{"encoder_arch": "quartznet", "model": "contrastive audio-text model", "dataset": "two synthetic voices taking turns or overlapping, over music, noise or silence", "train_examples": 26041, "gain_aug_db": 6, "n_mels": 64, "hop_length": 160, "input": "log_mel", "spec_augment": false, "win_length": 512, "tokenizer": "char", "vocab_size": 32, "loss": "softmax", "embed_dim": 256, "encoder_norm": "layernorm", "encoder_activation": "relu", "encoder_depths": [3, 4, 5, 3], "encoder_kernel_size": 11, "encoder_stem": "single", "encoder_widths": [128, 128, 128, 128], "text_encoder_causal": false, "text_encoder_width": 256, "text_encoder_layers": 8, "text_encoder_norm": "layernorm", "text_encoder_norm_position": "pre", "text_encoder_activation": "gelu", "text_encoder_mlp_ratio": 2, "text_encoder_head_dim": 32, "text_encoder_fused_qkv": false, "text_encoder_bias": "all", "text_encoder_qk_norm": false, "text_encoder_layer_scale_init": 0.1, "text_encoder_parallel_block": true, "text_encoder_inner_norm": false, "text_encoder_positions": "rope", "init": "trunc_normal_002", "residual_init": "zero_last", "optimizer": "muon", "muon_scale": "original", "lr": 0.025, "momentum": 0.95, "nesterov": true, "orthogonalizer": "polar_express", "adamw_lr_other_params": 0.00079, "grad_clip": 3.0, "steps": 15200, "batch_size": 256, "epochs": 149.4, "lr_schedule": "cosine", "final_lr_fraction": 0, "warmup_steps": 300, "weight_decay": 0.006, "adamw_weight_decay_other_params": 0}
Rows from block 5 of the text encoder of a small contrastive audio-text model, named by matrix and row number. Rows with one number belong to one neuron. Each number is 500 + 40 x the weight over its row's rms, rounded and kept within 0 to 999. All counts start at 0. Numbers have three digits each. After the name is the row's rms in percent of the matrix's.
After each neuron's rows are labels from the 100 texts, of 14848, where the neuron reaches its highest value: "tokens" is the input token at the peak. Only what is clearly more common there than usual is listed. The data: two synthetic voices taking turns or overlapping, over music, noise or silence. In brackets: how many of the 100.
# fc1: MLP up (text_encoder.blocks.5.mlp.fc1.weight, 512x256), inputs 0-127
# fc2: MLP down (text_encoder.blocks.5.mlp.fc2.weight, 256x512, transposed), outputs 0-127

fc1.392 125:486499524461525470473513529560464403574504461592465516549457476483508486483567458489439536488427528524588462522501434559493469518456460519508452464500521484542507543506488507478493580492515481527506516610496481445522461475502485426464520487586513433545525529473467599497566499586507550538499452527507430484514493504393531523451474461533497454552497529446514509459505496423462489522491
fc2.392 114:532453477593550528511504552487579540481476402483442452491456553495576392485549540477441523511524515448554421505561416495510550468495566506543554501496554530548494530427503446544491507514539480572505462479486469521465479453540499575460421493512494530543534448486485526536514454450445486513476511511447478516507550537541440472442410550446517484524505489515540429505518548484597502538551
tokens: "r" (100)

fc1.432 098:495490504457526495558510465508478505496506505442549497440506504530488500479547438541420564495519509491597556473419502543505545498486502593503500478531497503493464552540525536496499486495508487486512470527416449530486455524448517463576492509457466573564482461430474532485493475505496507456431519487475428532532502461525487530550474551473495538442580526494578463436420590508522538485575
fc2.432 092:480473450517503469433484523429456483538557509462459443516532519456475498570472555448476477482482477418481513513533454541485548523458448515481413484528551492526513455575543464494523550495526553528457534426467583511528553511503486541500497464535523469485550460510551421499531530526562448507540531571469471453494506494512464507455467436541527529484507489558479451498552481509483491451497
tokens: "w" (99)

fc1.499 093:500524446547528528491493542515538548579488571507559497509439506544502450497397623484482481535447503488506459488557469489493450542530457437538446516545479461522493554475505497464508493480448460463477578465498508558536464453434506477468490398560550481463474481548492476481496510466464566515501498486543484517522494414465509587444450520505428509502463480519413536516583501511548561478460
fc2.499 094:482470495521486529405622574481506524532508539579522535524526445526488493525552508493471483477452459521499430473451467413545457514521476486483488574475534473491524527408510442588501410539519490475472497525501523537492549534550563544543540428572486517512445520517480588462439545477459523536496539525503478491509494477493504504540502437517519453480454445461564513520406464526544527440553
tokens: "-" (100)

fc1.198 119:530499568456526513477561528489548522485484469456481532464499474454457416497578487487416452528473535514522428572508446528427512546483513457467551471505516437520480487499510488500444485545496495465483453428372466521440487513476535467548426496563529476540484511546486563551506505468474548477484475498552491493465487470483521467491502496560436519486434461510507459361481448551468527497518
fc2.198 106:475461505491511473482558505442495553508515467518518529491498458536496500545525503453454460475562521434489519562447549498506533482516453458558493446450493524545529456511448559487537506467456539545513478495481486476498491456602458537523534523463468422532545490556567471546530511395491422511526508507455446470487504492492499521429530539474444500453486575521511480503514431478536525567483
tokens: "y" (58); "q" (39)

fc1.287 105:548460594477537522536458530499428504471447499405523520458440506545530499516494518461550531506477544470515565520436531468530563493494493441498450501520487513471498498517534418464534475463573422507546375509468525454463487557511433476481438516447575514482482522467433526527523540505464520513507521521498470488483501481586506542511517503500456471422504522473539507522430420522501492499519
fc2.287 102:485436474429525562442555487525457490583454448495459566565506563451531486538537489489478451444544480545499521531574486476445506450510453553536462506526500488561494530475462496504543497501479506451524460483475554582466461443481540522473422505513454431552499491521459485533497466471534546482478555560504602562553469547462531502546506459539506527516458514506512517456534522546455527558434
tokens: "r" (39); "t" (38); "v" (15)

fc1.478 103:556555449511545471475503497529509524479486582476487509518417546488472514604534419548468525484477567499525522459471506494494563469414541448540511523519469590553556508554478550498465576486502501465476438412453524559534574573480477466528471446537488536514532543484463448443465565495449530553587425489500497542521552473488505488543522526521511489475456443425450528472458551460472539490480
fc2.478 093:496475554454500580497509509516466496485418583526531501536463496556551484419478512539494472512526511535524524475458435513492417478520480490498495486465506543481478542491556430527523494470468513553471533552455516500481512490437443544441522521439467517487524531473562450553433411477534526458540529412480456504515479509494540385507484420421447490454547465506549462493538454509533491519506
tokens: "d" (64); "z" (26)

fc1.295 158:474534566500409602559563517528511466487528509466445529414473503527437524493538515541481518524530508511479537430454519583487420543437543551491476486498489486518535484499578483513579496475539348513492466432481459478561516450511471468536511497502522555553426465516564572461437502537561508497436488456467508460446515515529455489513483444456508503473510440499462483529512517556506495486479
fc2.295 141:512575485498508524487539554565591477496511484468509526483489509437458524521456492527517504537515503470495483484441452546563500481484460498518476458443542530518513499502542566513540547495500475509555440514543470484450529383583440470530444500528499467484450508477488490584528510483547462456575549488524520532484478510460525478549541464459502492502491522521473520484525387526437551495582
tokens: "l" (69); "n" (22); "c" (8)

fc1.453 129:464504503476473515443442473535514481502571566455433482556411521529503588543497524482465488511504474441445569466507477513450478523396501462473591522444499504451516533453568492461592497534515473428516520502555531480552530564569526514486424467510512497485453524498469516517525551517479443489434480396452473498470422529485484487549509505488492516514522456440495478539497467559478582472464
fc2.453 133:515471462519445439604455528491513464438504526511539527464515554455496532492463530511486431519523427474444502467464460516570580492512533483522475500515459521529501575584475514482548523522493523487474513579498444496446500442529495563516546526558493491415559457488497520507493513530471517542507427531535449505555452487470495554529478562480457568427480551537500497550572449438476527502500
tokens: "p" (67); "m" (19); "n" (13)

fc1.394 102:433488525485492527433438500503472459506510454474441491489520537526455456478524497508532530525475477486501484552560431542501428383548495519493471531566473469448528515506491498482477512532507473476525606546556628588560481513501498464459567468567530454482497533538506467501469495517520550456534527426442464477503479462495498511558486494526514520547498560456543527464515463549455485485481
fc2.394 100:553489487519485503503486510491509490469490533454451530500439523558509522557502479487565460497590527435486499448480547507515498536472581523537435487525559547539456561502491510575558509570498482580502504522533441358503482505459517464446486512461453569513578507468579571556455486496499485486463546475533516564434460517545569525496493455573544601466529497534479459497483548463511518517440
tokens: "e" (100)

fc1.368 112:461515473530484508533467517526553449478468499490458499514510468478490481492533516560464512479470534494530478492412446514568555460573524497502472513510520497523504546483470539469535552415545443562509458512396579518481447485586473466433523463495507504525485570543484451535515416436534567593524475477530491546512524443511518518516427442414444540500494451597532503433529532447560532512514
fc2.368 108:437469486451496500536531482452463444465560480495476426475520632508502505459498476488484490400480550498471484547505474540485456473501590475559502455474520501496436492592538492515392384508487570521452552512525464576439470462488449498551524445525558524503555505525516503478548550498484515526516495550412473481461460506482510520416503548518516520563528482456471488501535419509524511554505
tokens: "d" (53); "s" (30)

fc1.374 143:526535496534513474449538444534526488529471542488515563531528617498439465503560473556447565486495542536510462498527451480456550544540599410472469557536525488472478445532480454517497513490563509573496554386491475542465545482478505455514493528505540447546497448497464579450481520543498453514506493445489401594452453456479546445500506494501498466460533536475462457438517492510487515428464
fc2.374 133:586552513518485454450461519580480493528558528477487484549494519431526536524522469508390530508485499487500459472511495446534524508513543476535450484502565508433517490541537479420519466480545471509523520474510514538592532507435561515510465542507509445487562482480548541443454504506541489468483514485532462490506488449451533500585520534522526492481525540467543517514576396514522421495515
tokens: "y" (76); "a" (14)

fc1.406 144:478432513446506494501511465458494483494561513503554518512513520573556469521445512446458437513494597560530455501552531505532471544497467437500513521468492491530517472570526487393503399451520502458463461564501496476518452525510485401543561442471496513500520505552528447522534543466475474537452444548498550494477467495500611468512492549536532538559433514576490553487521563439421435545500
fc2.406 133:467440503507505483492562480476525499508488539455561507545492561418470528492490460449537461492525526551537395537526563498564459492522540497497506531521536460507533477442532421564523449527472516469500479519499498451477506464472492508457547496511559474466523482511525462550457517498461451503506509476479559455559489597456527492480479535508503485550445529477578465397432557447494419465493
tokens: "o" (100)

fc1.6 072:543517570552555494488513539503523458451501541522459610591525474525484475468551462563551544493481462461539527488453544447618405531525491535465512539540542513477473430517546479508531458517426481497489501564515522596558508479477498499525480499490486447466527432519548436480518486470505481517492466476470471542469513522519487528393490482497482537495481518459479529470431465529533533536518
fc2.6 071:554519521553551507479504529485509471556494418528497486512477460509463504413453543464451515474525544469521492510516486545509441456496486471462477523469483514508556523512505527490444511490567497469478511530551480457497579468534525479481464437515452552563447547419548460538524480547519458510572573491527482517469426483476523494487487454509501493454518579505558523508552509376469476490572
tokens: "e" (93)

fc1.377 148:508515457486484463516449474482469494500495471530494471464546435489479458560531484516453418516499571496520467510473513500507513516483466475528567468511455432485502392503533505530509473492407523520495466470396530486451419474477504465483520497497541577474416523537475476504533469540492433489532463461490549447438506575509451455423499487462516477525481556461448462460524530509504483503496
fc2.377 141:512548535520493453492500438503457509501474468516523478549517496512444522506521503475518484468490532411486527476500512504461546473544526481507486407514467476518511501508508468561457490549573429480515516486473510412441544403567450462528586542449443473488528525546559518508554490530507435572504463493398491537476390481515497479472504514473448492461525491489467475491558386530570504528450
tokens: "y" (100)

fc1.56 079:487532444591573549507476532507512497464493570481594487467479453461499508507509556478570531510448496506435496488492536488534469471496483501537529503593505432462534470439471407452519467538501460529575473507405507514491488471599508466504545481486533461519487495559520472466565558489450513485525504480517482500523426447520550499491553514510515453427499515494446494499512442556549534451486
fc2.56 074:466471501534523616463506520486466522508538517508480503550526481538495487427441479461523457508558514538501494474455534477496476450549479499509581534571492501522505495525580573517483465529505544569490549487505562437501482487515490524525480503492410454497372522454497542536530440505500494511545472499463463491430501516491497622523491502515484547479443496451551540510488451519493532510510
tokens: "-" (87); "a" (13)

fc1.250 072:524432593509490464533521551464465553478428498524534527452527505529534513510518466481510493450530445538514526514532475530506524526490542466474486524536460508562472508493448482484480498540488538513581523497467412573407516473492474487505527542449472520409432509529423590490523452499460506507494434540560528503478482534505529537513477507417493495482476520482489513501504561579520482498515
fc2.250 073:475507420462398517528456495584562466532488517552437475638558516477531530490496432480520601523504539496427494522514521484601495544491464521531488508487473521534507511460486462521561489527567530503559549501550485532512460545504394476547559478500428454488591494491478462521474552471452464510482530488473448496503498502553519509562508517498489487511460514491428462538487482517490555482507
tokens: "b" (100)

fc1.106 096:496505550501558583511518560494566539511563554463444526484542554498488530520483518534494486475498475531517535480502573501579519410570497502553507463490510492479519532538502517585474529473503516530546474488523463506510468457489499474529508401464472462483475498480518459467421424438417582515486488471445464498510568522504538391525433432430509526457534497438470481498552509502498503527477
fc2.106 098:438524517468525487472408499537547422518515486490551451483506426501549573568470554521543551521484573543483475497537516492500488432516519478518489507400457526495411491452533479427494432457468491539509482524513452544447495512464553476448536524518500506485469530574469478442512468485505494441540507530516470488545550468506588505510578507475474494507453482483504477536435463494494448449440
tokens: "l" (52); "a" (24); "h" (14); "g" (8)

fc1.438 084:579478546502524534576472505484521536507455602518459555472543508499514492502507451454449548545444507494504514444566567485478576471522482467489471460490470446514436495546513499534523494493473529469422543497451481530567506526508486519435531507506528495468453511532487532531503465547509525493502542508542478507515461477527531516518483553545495501396407445470554518503484489511491492527548
fc2.438 089:469555518470522492486443494529459506483561486476517521505469477544494510453446538485499539539503465450519614445500543468430510496528555618517442433454475502552512513484443501479511471563484459487512469594512458535458537531505539551504468497493515470471413482555479540410490484525540496479538499524454506448530531500476513437507463513490495487510494536441472534492581534536517536552600
tokens: "l" (50); "f" (23); "r" (12); "v" (7)

fc1.427 083:550405491503557547505537497486515511514487487570482461529520404444439502471512517537499560504519488479533500568476476523433461571472427466425499527584484556483468592513512522506534500492384449470529461518487528545474556481498531565507482427509525541444464463513466493506495465470416417526468497525506545482501557506444520516514516488553446493455500550511470439488404583496522446472442
fc2.427 082:468529504531544504522531622527521471510480496571476541523463438552511553496472525432539364543535521547496507493529510532571529443527506512492516513511502497528492463464463478496447520554473502536479550487508570435520526484475531451495527483594490432519494463560489588507550506522460518494505530534480439483574442505531504454465526500556463528533448500486542566479532439535529532483459
tokens: "-" (91)

fc1.86 089:569506551529525557514477563470485459476497530444534449478538420490449504508431463508495519534505520500518442510467498465487458534446466474545532557521542518473458533502530455553537526516455409510513502519461507495504580462461474521496490469472482472458519476564503437499528518511542488504532508521544454522469523483543527461514535509503498507542398503460515567488562538455482532452468
fc2.86 089:509501521490418515518493486577538545455487504528477501501532491486522506457481463559530479596520588583512437555505412455411470484538507508442492452474447444460500501479508562518474500511513543541569500483525461469527498533535503447533493489470461536475496454483518484586532506496563528548479469533429441409563501535434462452555483485489537552576454459539476540498528435451463539531544
tokens: "p" (100)

fc1.376 150:468446485539555541469480514481445518557497490515476482510542490516499517516407524593603528521527505437487546501554493573521505545418519575572438504544516519463490475538466490437522473468504533556472541454522541592508472486481555480465490513511589562524496498516567481486533492503504444418531506512511511478495533471525380461448471480477508553472606596519481483485516539500574519509486
fc2.376 162:504452429507532499533513472473440511481525402448527463512525552443447544530484557496444492450516501527450440606489469435528549521476478488521491474563455464461489532482418479513496543514455502576535580454545518492474511453384559520505499482484432553516526540569482505429452557491512445447512505448498522455550503498464418554467477538481508516481511592492533517515463505514602546550524
tokens: "w" (67); "a" (24); "l" (9)

fc1.340 122:488411474500519523470499492465512448527504542464488458506460455529514560497521538489524483527482471450532536534502465496440495499482433429452509448531496490454524544499563538512523516485480528485480520503544494606471458538494538501539457491504473489484547393527481508498477519475560536524502478499471432474511494432469509462544539566556490514506476549494456489472512519403463432582502
fc2.340 123:488502497553447522507528455440454510501441492511568529496532529519476485504498509557431457513492517502425390546515573473541428509515465469500545483489434510456469467441428520508551527534480507407487559518428522516503576498501427446487440481461532559434531533496526492447507556514494439503396467530470547454438519501485482531584492524542532517554485506560460496463462503514500432508536
tokens: "w" (100)

fc1.455 139:496506468486469442504522475528480424511425595487581607449516472520472417506465468565507587502524491516555560470482467549462518525400476547476459531529496504574450435507547447438494563532556545518523513497537516504461466515486516416431460495481465526508546502556524548498531506548486481518467500527507519549470487505470504438471530498439514532526567508488504437501545495513486490506425
fc2.455 140:458442517591463452574514481499544543518502552509525435544513483509532464460565474408460457488530472484482521532459422511475523464537480522432494561459469493471502447477485556520467474486480483530497542459568520440542537518457429504510503488498488529510458565491484525524470495518438541515445598521482520486509507506471429420508554517506526522509541513518515497530450463489427452524505
tokens: "l" (100)

fc1.180 080:514509446448493485581465426506523471549526492484466472515479460447516498561419518532500496516453488477477509435529539458467571518541545452488487546563552445506505409522487543535494477488539565482466434462456406485520506478488542446612525515430553531444465411496504494435518573559484487540527471516496458504486516480567531516555554457475488498503509503437514561578530505503432488478551
fc2.180 072:517551518475517514503544578509484542394483518491476502465490517481537490525495521445553505523409499558498493510493475447515537456455521546496496446477506569459533517512498461534472534534519457504512492494504554537461496535520509469499468543440516423498489486488473514547569491518540491515501607486434480480556432474463463501511539467446472464514449478529503513475536473480531508496555
tokens: "y" (94)

fc1.117 136:497510541541498460493479543595536517478429463511480586556521523483494431506495510509425529385435584473477458573512473540503505490457492483498540467538498454554499525505463494537490572531477468471479493518487507506519533485471554419428478518505473461570537491423527525497523505491545502501575444471489489557494567487517547530508437485462512492533503511530487539590520587460460467480474
fc2.117 137:451490451640526494470514484473533472433488420467528519531475565471507502508537492485470503462559514533460378506572533523555550539495487456512538460479555526575496563528502438448432537538537487499541547507515521541436565458564501441532496535488460449540499424504479529512539495509541493574480484464535454472535556401476472491481489581523504477542500520522527508529510445489522488512530
tokens: "r" (100)

fc1.194 087:502459472492543520521498515502493480473477488497476599490498499542478510472529557503450491559544517464464470482510496539427442397493461503548499528540562425479536550484489527497494492451442453530506500474449542479541394525498413425464489540486534518553512471549538547485457531459514532513491471488494472519502639434508495517515411464495528476476535442545502441495500536501533458457543
fc2.194 095:523499514501518509570516464534539474496478428514514540534452492469455500499607497506580546484483529571463468474534511505497546538571528569517545471460486415525557463551540520462522483539526462484466447525511428538462482462498562482495476451504525533481529433489447517563590505529494564484465442521525474483497504551514491455510481513496470421480536509438424560512565455479512513501521
tokens: "p" (100)

fc1.169 097:577489462506575530480488492457485539547490529492509506563501494445404483472412499546500489542524460507493522479481502521388462468433514463569513428539515440432453529488500577465507485515477469500506533586519520470508532456550455461557531406518417453515493517547455473454431442525422559422492518438527478543473532452559487480531523506519436499505514535528528474548548468561525511464492
fc2.169 094:454484444465496506480533512477543514469577484538452465542442501518510487450477483440416504500449576551539491469534476454491519523519528491513529522533514478490522494465470497563481498525467506478442579428466512500527522513462533527525473470498559525558458461497526570480570545453437582517464526460526479422535466521496501535496436522506511420506538484519533550447527583513459425452509
tokens: "-" (100)

fc1.283 131:488457500441487521470472555475457548538475558573498426482569554581470480504417454532569512531513437492484597474496528475490503524447578555464464516541432453511517432478546543469510525556520528513438520526476534465454537545446506540494483498480487543523420503492547541484506479469529483512501509515466518511429419477481518492440477516475554509482475525498479538490554496496509468548421
fc2.283 120:489448419539509485547472523390472521579573453514587469525508474501490482512535512539500511495450547445482404553510566509491543540524471541509504537541501515427510544496505525500525525569522532523502519531487481412512496465542493531531534512498562480504451492470532474515498523519498504478534516483485520452526476521520415512511526563569493552474502516452480439468482456542497407426496
tokens: "l" (73); "f" (17)

fc1.139 108:414463480499470541469527402532533499498541466501443501464487504521495516459537464493499523529498490461482497537499593497444497557486555512520534522500476509490469499517473492473430489502462526526475543459579515538553461556533557483441503523494524500500504510481509575483496551465500477473582472563531441541447533426414491543470527519446460527384524438457527478522527479477534497525437
fc2.139 105:438503539464496450503526514407541520455466440567488515502508516571560461449527520565551477558484502512398533485487505516495470501522493471476463471437541463552478523428521548446478531496511498501526552512553524534456513500549508504492476577502478504486469460480503532478498531494456545405518515512482505474454602528455443518475457472480554387541465498558531484497486446582508570530478
tokens: "e" (74); "r" (11)

fc1.78 086:488467508511523438465563525467502507575594492536502454487530474473484434437525560529447459503537490496473404518521477538532429494492459498531505474508509500490461501480479460536534501498465530512515542545509514486509533487515508512518450372490480472479442501507492499525457456513412521491535500516547525465557512471514519476498479470500432519434537545482564535481530472470484536489548
fc2.78 086:478503470503488571510597448522484505474504598532489519481559508561479417524448526490539527523454499470508449482451536495559468484513498520547537492511544523539534559484499503402455549422443536463461557490471507526491529460478587546518455538531475498515458518548487459470501556498470500510449411505506479531502479418481504482520451506401443486567413515559525520572478465540516478507444
tokens: "-" (100)

fc1.268 093:438514492476494559546448453517538488438473493479511542491521481515507443509442576470454546486472587524535490480505464510493407494537488455491458564534477465543549500479459478469482460518501459414522504555578459460537433421560488545595470515487496478515445484577532523511579532549449437485550514531435501520529475536506484454434531513500485423500492536535517533551572444527522486510458
fc2.268 089:505472452491537475457515539450532549530468507551486472602522546473412487474452474470462504535531439467457498433536464545502443530544394534501436543564553480584458481456465453489548482529499492492515468505419516490462549534560563467483487511527490488558490560452448522507502481449474479532513489525515476479505435509496531481510490563549511458506535479515609472444495526445440480521532
tokens: "-" (100)

fc1.49 084:497540468535473530525434497459530443471439510525542447485515516512549501492539470482520492483449522495476507531476574551560461475494470468535472489498454540488514450494569439487467522493436442460544540547479478581527493436503425501560510499531539451503448552472498545535544472509423471524536500561513503549515536481499425551503496571551555479425525432547383466434491407557530581485528
fc2.49 079:451447508543500555527559482502419503509464515509493504551480472432375524501541538510513481456560452526494569471535475525489518512500541562555547524492520471514452504494447556528454535435436486497500472415538468468494472531550467512543514490497474488466499496456470536493521547542462523518532450478513510479502517463464441476496510533418458592486511557490452521515471505529511459505456
tokens: "a" (100)

fc1.244 104:497465467498580492429441517574482420515525505464453516506504549558499501463516543527511489535526517461521505507419525491507550484437480474420507489498454488493542461439473454526410555429469535509479489420480497555518504516465523490489441489539546500578484492445449495503530420519495525508511430494522461526538534455516504529508553544478514494518569490529441496463509493549436577586474
fc2.244 109:524509488454542424497502514596465519501484519489461523530509503569528558478561543508489466531479433484522539520411522517445490460599506530500453423467490434534512515479532567568489470552479498450421489527509504480529484549450588510455498400448446517499494557521564555532494481486435565505509502488501552507495593522458537571489459524536499433518471499524492456495444590435551522534514
tokens: "y" (100)

fc1.22 094:528483525489464560506462470374524465484408446498511485459474462502466434487422477579470544582495459388481462468473552469574525503440448537513480453473474537541495488501492510568495491504487505545529495534519463518557500423518552552502509545480544584505472463486485457533468456526537549519477513505467474495487466444486534570520509534496418455467459479467474507509525494483555481496492
fc2.22 093:478458474515592512557516538413472448543525592504415540525552538506510487500497519441498422521509536489591570477477431480534471414556540475589546460487446443501442442487463549488499485503523536494518453469526467514446492570447503517527496462478438493530510539513506552464573484453524429492492465494521511534553534477494473443468451482468493546528436494473540470554558504480447508484529
tokens: "y" (51); "e" (49)

fc1.72 090:516498540491466596500474526534486439459486583552503542542449485511554548554460471479471522535527504524483490446446483467560520529502531473456493523508547510534557585515467477585447543485481508573514536431501507552539433589533405500488491489536492516483533447523457535501441471548540506459578495512541470465452528486522543551487476425511524478471449524459503551567493520474541542480474
fc2.72 084:524488533508512502486489510466450458475495534420512476445520495470510476573481555611483476502495591458526412530542539526547503508503525512541513476546468562496366506521534505391508458469525456440505513495602448511473507455415481488543545528470490444521500517427575512509471514523494452438502544515459572480463497531477457492485521541463485465538477489445510585542467450539489467505504
tokens: "e" (98)

fc1.451 058:492466465616523462448491490527519566553465500550512580504538511485439477558489534500457512507478517534522415525523421494556465476492500531513537468490512499566435479509539528509529528485371559497509504511574511487481482461493518463511520403554528481494398480535495493511449546477517497467416525507505481516580502493502493488486543449575478487418453476482525496498491518491494497466430
fc2.451 056:461499450526529503517582514499412543492518529563509448485532451495448421462490504472513534479486517479453461527473447475487510483496489486456489556558512521506513588431505438511492479468561526564514566467482563567427474500495572514579510471561510482466436457535482533557508547518443448497512469462495511476560476428462513538565536430530525511537536462511524485509443491587553539461490
tokens: "-" (100)

fc1.55 043:521477474492422595507521460505547469502460465478507514484575446541592524431543507511470464464465552551468486520513523480507460481529536501489505451539466493498507475537488483549475431448495468517438528436458473511512508465357464486462527473534482446521532533523591454448567543544523534493476505467476534485428497461464452493484547517466472473554486503538570527461538601490494536500470
fc2.55 043:472521480523509505546601528506512510551513525507543545439452533551472502517494487488488485475533471505521544504534522553476514477480432467452494478496515459482472472446555498508454482486495502468658416492509529556586469525570574491483445510512533515505498475528488508546455492583504446485529491537463510576520521525536556428475434474462457466533494472542513538566513479505425555541502
tokens: "a" (81); "d" (19)

fc1.164 095:505462507572488472554506458495577509490525480528494515599463478455543506455521547500480484517536523461468481519466556457545523537490494485459494490511464506548536539553439487596535482608481477428392548499440531468431575520466568533527499535478452467477428497551457495536479499525451535555479504512562488561529473476446487475470511594428487553406406476517503514470492557472458511541502
fc2.164 101:440565548474477545474506516481456465513408525544461577502537563495468431521451484546418483552535443486471492433531460552526505448493475438556577504498486464481511481523496442462509427501521494520499532533545496546539509587477492485517424520546509494550559458420512521524523514559454483525512530522568534405466514508549507469553499492510432491580466517429477447558481472571505554450494
tokens: "p" (84); "v" (11)

fc1.235 103:475485506469489520465410507454432528538503532542497494547546420515457541513454460534462504510500537507525467487489510530440532511571434428468553565437474495506531455558527527522495488533476564521511424468504543536487459426497544475492517502476573502502365504570552508440515493474472554501434490518518487552458496473438508562489419502523454472445522481534389485494476554473479499548456
fc2.235 111:511495546555507554565499508466486450472472501491495484468440510476473484503520511513397443467563513490600523459550475419536558505456536445532407507524485549551497476503513426449441443512544483527575450539425437429420454528517463523504477463486498501504479543525497461439517564449477506543503578487505479502503522448440567477500543523439533460505475478467496442507528487500523505560532
tokens: "y" (78); "i" (22)

fc1.410 108:473458547526459521525528508511498580512518525488564489566492529449505477539483494581493495465574545520575493508538532512536505440480529481532491463417487535544501553460412542505519475523466508406550469432545403471539510461488501413473532394467583434448397510515418522522514491512468419463526502579489498509536469548548480491470500523485485557456498447542520472397458536525514526518511
fc2.410 101:473422505528484511515511490514504554474491485613567529488472442491464519486558469520488461513516417444510475483500431592502561524529419506459540526614545473490491438469457498476519488542502454562486485514530442501426486471450537553515441508520517498523556500527491551472496502456437463489586496487454454500451463522502444493471520501507510503467468535478469521496452511522537548500505
tokens: "l" (66); "-" (24); "b" (10)

fc1.258 091:483487572429503532550470479514391594475490479460551522561542548546413505484510486527555493436548497415488447555495515573542493507447537549529564445538519525507489586500483511555560490495442493531530464441501503534505501491559527464527482516398556499471502460462536482444472493470469525449510510520487552523494432501509487432525544478455510555517540612490479559533484525424552473475464
fc2.258 096:560475466517466503491499487447465465475578465436457543450459548583536479520578439548488488467499504393448532523526528535508526507523546562448569497503485484516487530566443493505534515517496469525454509489489555509497407489534507489517500450428495493449481491506478532528494483570518464504574555468547492481527552483482479537392506482507546436575482549497495444471527559587528494493517
tokens: "e" (93)

fc1.16 084:506447557519566443457523484455475476509531490523511488496493514569612492460500540439515495458555512531526520477460483545438485451519442502537519565507504469418527504553518537545513495490466458487531491557484552420538513439415458530517429523499468484479475450596490524552518545432485527568561511514544464469511545513525496492532480466463485542429517504496531465514550524468526495452457
fc2.16 088:498466497540471567502514540508534527492446528425526599526415510538429538443501494534498471551417435481490470523539477451422479502481476533518524519529544509471561487437500546479445484537504446525523501550431466459533509540544534448409537488516576536493497550545490502457485451464560537513436492530525503491556450475530468499540499542523516573481465472452431528472575537572485503483516
tokens: "o" (92)

fc1.74 067:481495473507518473558549497469490508567435494471467494421502508475524507530496518527500581465554517493517438532614464522514523452483527519540523539471549519491492427525487405354515513487507528495578525530471525547436483560509483490548458512523482515519501512437484476443451456471508447458519478577471458494460420511483545494494524545446465479458538485490511560514499464490495511488513
fc2.74 064:495520491465429495527505507430502561485482527545551545550489504529516464477403536501535473510548472452557540532430614441510445510520516501500547442452535475497446551446478585488534483519488477528481497425496478479602560533497470466521545528476453515520450508519501490594491536548514500485539473560490467571471440491467513559479541515476480460498452533431446451511480491521553545473417
tokens: "b" (100)

fc1.272 053:510505510521507453466520519510477518478510472503524519471481507535467516476540471454509568470400427544533484536496512576503486487564474514486507533458431427507426465451481431540523443471509538510485487558505475526480579482450502511583436594497512487509541520487493487459540572528542560520466500469546496534378520447432498499503461449520564545507521507547466432419534514558487475479492
fc2.272 053:538497507541500528471553485509522463552522567509553471503501473472521516449530511483567483526473506559410502509512478438552477449459526458574550564458510572477533523533449500502472492495494428490526487497503497565534530562577518523457485538474484510479479447469485467521497504466434409488587432544532591556540525547476505513520496466489514445504474511443468561506512397498564491486480
tokens: "p" (100)